From a checkpoint of a small waveform VQ-VAE.
Training: nadamw at rate 0.0014, 6200 steps, batches of 64.
Data: trained on two synthetic voices taking turns or overlapping, over music, noise or silence, 15.2 epochs.
Rows from block 4 of the decoder of a small waveform VQ-VAE, named by matrix and row number. Rows with one number belong to one channel. Each number is 500 + 25 x the weight over its row's rms, rounded and kept within 0 to 999. All counts start at 0. Numbers have three digits each.
After each channel's rows are labels from the 100 clips, of 14976, where the channel reaches its highest value: "top examples" is what is common among them. Only what is clearly more common there than usual is listed. The data: two synthetic voices taking turns or overlapping, over music, noise or silence.
# convs0: first width-7 conv, dilation 9 (decoder.decb.0.2.convs.0.weight, 128x128x7, each kernel summed), inputs 0-63
# convs1: second width-7 conv (decoder.decb.0.2.convs.1.weight, 128x128x7, transposed, each kernel summed), outputs 0-63

convs0.74:470467484501493474521525497507520482516527472528474473495456478536508482471479519517452521462464506541481498502508451488527495497516494472502495482512545478477501498474507520448519509474478552
convs1.74:573525502492529509492505522498486540458496515519508519492524478467492537540517463495523491509496503410517478505466507511465498498508528521518500547511476535493493495508459482552465465529478475
top examples: second voice: none

convs0.5:476536492490519475503501496507479459490457511506478447497489489435487540527493513484540465537489485454511459492491523472508491500476556497506500528527478532491502507510469462522537553510490509
convs1.5:536518515496513508498490525507490517472484517511502496502495511499503531518526450499547493534509492444516499478452496510457515507483522525503493520490479548488495498505443469554456488517505463
top examples: background: none; second voice: none

convs0.17:467519486465515472503496489510461457539490533526445520465455464526504482498555512515483475487478463497506479472486460492469520536488528514520467561494507475488477528551461447491473503496513521
convs1.17:475472495520492493494510535511532511513528496481512501563511536499510474496474498497497500493506533525509510515548522515532498503546500488500505483502555513528507500521565540470534497487505523
top examples: second voice: none

convs0.94:514488483483494428497493488495495489475480479479499489493441506539505456488499524498508495520441511509497522476494496497466506501490518502497501491453494413519483509517504471488439533521540475
convs1.94:500528511473508541497525529503505503504494501519495511461522527473491512514492528484512484513513499471496504492446459463545494469452476496505494521532437528486490499512475473519526538506479507
top examples: background: none

convs0.123:519477500479497497482494479478490495458499464498486505476502483510472459489444499466467491451497487479473523540516504503513506477480498496473506499502499489502535493461525506485491517482475511
convs1.123:478490519517494566500504514511547498517506505493507494517524532474501501496497500496515500514531520512491511502526498522544492497491456477500512493514501499523513499500604514487532488480506503
top examples: background: none

convs0.15:446531512478517480493467526499502471492473474464483486494461507492479523524486517471524495536486514467514499473511523474493492478473521514505481522490502543467484500505477418530494552519489475
convs1.15:477460517519504560517473528515549486523523484490499493519495550494519503484509528530512517550531481538489522483532479517525508523519483493498494489506544536484525490483561523487520513464515510
top examples: background: none; second voice: none

convs0.13:521525517496498487495487532516496500491500537502502537512489518531500537518555507499527519549518538491524520492513535523481511522495562535505498542497516557503487506505507470560479504544544484
convs1.13:552487494496504432509506489491464491491474480514496517489468463478485494492494487497480492497480478477509496503526506485479510495499533514512486518497496502478494496504417468516477522506504511
top examples: second voice: none

convs0.77:476480500508502464483461505488456503467472476495459484470465457469482482492487475496463475470482455480508476438476451473438493494478504502490484498461469532483503500473457503508445472458510483
convs1.77:466490507517506552502475536510552509533534492489514495517527538490513486491501524499530505519531527535486526497520490520535491496519460496489516478502524516507525498492588547462540494478508496
top examples: background: none; second voice: none

convs0.83:511504490494501518500504486524486487459460504519493498494495503483488483485523520481565470516514483451494531483474509495505495499457499496482504527510446502483498492494486441499517494534497473
convs1.83:477491503512507504517517503538471478498499501511519470532491519539515549513516457513508497561504527482518507486468475490452506531496536515517474525493501549500517523533424495550447529497522491
top examples: background: none

convs0.30:492536505475507490497473515503504497437500513502500491499501512499508510511519488484542497548482531486510474508509513507491499502498540518513502521465507537490497505512512475506483507549500488
convs1.30:498501488498502444520502524478484492464507509509496508493463468507488526499501510494472486515480515478527490504513516475510534518484547513514493505494519541453475517515393488555470558507503521
top examples: background: none; second voice: none

convs0.2:515524501464493453499487508494502482464448513497504495501476502491491510523463475469503492536470516447518489502494532506446499504460530530495496526441510552489484493524480467524426495527495468
convs1.2:479508525505500491527493539526503479471456514528542495505489516486497505526506469482524495555517536446541528508513506541479500508525544522501510480503515578493504492501493505539481516501518473
top examples: background: none; second voice: none

convs0.21:492497487488514486521514491484497484538477489484490488488457489462486496495453525497471479533449507477499450498500470473503497482499489464516485471515487504455478496523493455505520530471468501
convs1.21:560535516494516514515513536513547526454505493501521483502517504509504553533520507514516503530500497493501470518475538521510522521484516511487488499486500497489510491501490456537472508529504503
top examples: background: none; second voice: none

convs0.39:437501518464487466481490512504508459468480493497474489479446474493483485505505519481493486490489491476508450469463459475495489467465479519473491511486485516450468485482475505510495463502496467
convs1.39:530501518500516521502478507500482498477487512522497515500490503488508581516516454503532488544518470450512503468466474505415507517477520528501480523481476536481503508497446490551462457510493485
top examples: background: none; clipping

convs0.59:463489497496494446501475488507466528506479478508469487513485446451505492499472457519452484463464439508517468423488491469462500497479501506506494485483455474513496499500438525488486432484504482
convs1.59:450513507506515518495463538506528464501516508509506488532493550502496513512512496464550522581530535496518536478505494490480508516538520522506474507482586582500493504510567534507480479489511486
top examples: background: none

convs0.9:496533496485502456507497475526461428480477498524464501494390479520486504509520539501509482505486437482514507504504478481507500497490540493504487557565465521452484501492470453514548536506489541
convs1.9:533524510497508500505513536508484539465503512511539501504507503495498522518513450488531489519508506437537477494482521521474522506502546531507505513497482547506499510522470481546439505531503486
top examples: background: none; second voice: none

convs0.25:520495490483510465517520484514452509530490466533440518470465457465499493483466512535464472477475439496496469481525447468529502475489483463503494509524484484476492493485431459483554518463487562
convs1.25:540521521503507474505514520503479522456501510516503509511501493503485550525513455491508515509482504437528485498482536485462528518458545516517483526490492542507495497521425483556451507523506479
top examples: second voice: none

convs0.102:506476506522493549492504463511495493470479492493478482500543512485474508463526505478552474489549481485453540537456497519517486490469459468482523494502452475522512476506524473512497478499483458
convs1.102:475521511499503509507513519527485486481491512500516471518512523516517553524520479492529494548507527462508491489459504484474505511479534520509475507487493544499504513524438476547444505511514486
top examples: background: none

convs0.1:438497516486489538473528509494486470448500519492449499482504465492502541515514480469526455511521447516495434525519475473515490490467496498453497492498481476484502477464488502512502479478503525
convs1.1:452468489496488494504469512500506480514498489513504510504489514486501458470495525484500502500502516508510521488526486518491487494554494510489503484503524548496509501486526550475519498478508487
top examples: background: none; second voice: none

convs0.105:503449482477483471478483484462490502453495427481486482475490477496465472476447487482453497461467489485481517500506507495491508478484485482479501499506501519505533487462521517485476502466477491
convs1.105:475497515514499570498493519502548506520510501490505499514527529476503493495499509496515500510529520520490517504532501521549494494495451486494510493511506496516511496501606522478532480485504505
top examples: background: none

convs0.19:483520504475488478509486500507473490523497492517506521464450541548503526508494504488525506503491529523551547500523511504508508512484552554508489525478505535447486506504488486558482496542550509
convs1.19:529480486489492483487510500477523484530511489490480512463498480465492459490483570497466505477476485528489494523536499485557503483520464452507508497512510461470481496489541497477550511488476542
top examples: second voice: none

convs0.11:515551513486503505493493504514490462470450522504529527511509525539493528510527511478560481538489545465516515523497529522497502506516543523487493520530508546504496501518491456544502514543512484
convs1.11:514488485482472427513527496495454489491484486524500510498478472497472487491495475484481488489463499475519498494541528478478511497496544515511491498496504514485490502506396472512473546501515514
top examples: background: none

convs0.10:488463479505507444523515507471484501527490479524478512468448462503512476484401503524435497455463463530503465504512462484510506511465501487498519466505471507532470500504480498474541526480478506
convs1.10:578488495495503481502491514516472506465496492513507511492514484503489525509497480517487499475489468459501487489470522514449500505505522517508496512504495524488502494483435485523472475503501483
top examples: second voice: none; quiet level

convs0.82:478502479532505540509489463504507517502521495470454425526511512514536521496543509521534482517524449532482511485476469518491510543521502499508517497509481412535510506514545527506499497489521472
convs1.82:545513499477501477502488509488455495473491501522501514467508484480473522516510514479507496524486499450534499488475520489428514491516535534513486507487488538471486493496411489545447489535495472
top examples: background: none

convs0.14:530511495488498485485489510516503485498475519500478466493480491503495493503541473496518491560484505469503514480479504476490491501504499511505488504468533553473489499496471446505479457493481486
convs1.14:477511511494494447514494526512466494471493503528505502513468494525494549511513446483510496547489525444539495486486519484437518525512553537519484517482508538503500504522420502540438527534512487
top examples: background: none; second voice: none

convs0.28:482543490482499456499518511501494500456508507507496510489459500500477527517473498477494516522456532459524480494516527508469520520471567543497506524461545523489491512502503473521455492582502512
convs1.28:551492490493504448511501494503461492480470490515503511492470471482493502498502462502491488504485466459514497492488502501448505501504534516508495514497485516482497500502402478526470506506499498
top examples: background: none; second voice: none

convs0.88:443463492506500501477513506497480522492515511521520466460519460497466523497451477472487512479460513513505474481432497489513502509489494518499501474502462515464530475505480503503467462471472509
convs1.88:513496515502492545497472516508502507490489495511536538512512513464489496497512415488541491500522488443499505492520506529475495495521493523486527480500502519505519505476517522502503459485504460
top examples: background: none

convs0.81:473454475506499467510465513496502496492508471488470441484496476515520462472463518505461495456488471516471496499451477490470498482485479462518485486496498494511496494490509489474457515455487444
convs1.81:448505526502489551512501528515547502494501498491521515517536519473499516506504527477512503511525537523511503525552536511543509504499486506498514478500520495510507491501575529481519512503517507
top examples: second voice: none

convs0.104:485474496490490444511480483483478481503474457503444507480487434499513462473416496519440466436489462495496455478493447492490488476487485491497492483514472485499495507481474506484519494488480500
convs1.104:497484497512482544495493503515543522529537500461501500508539520492527498501485521525519493492533497542471492505517498524539490488490452467479536457518509476526520479471551538456550482471489505
top examples: background: everyday noise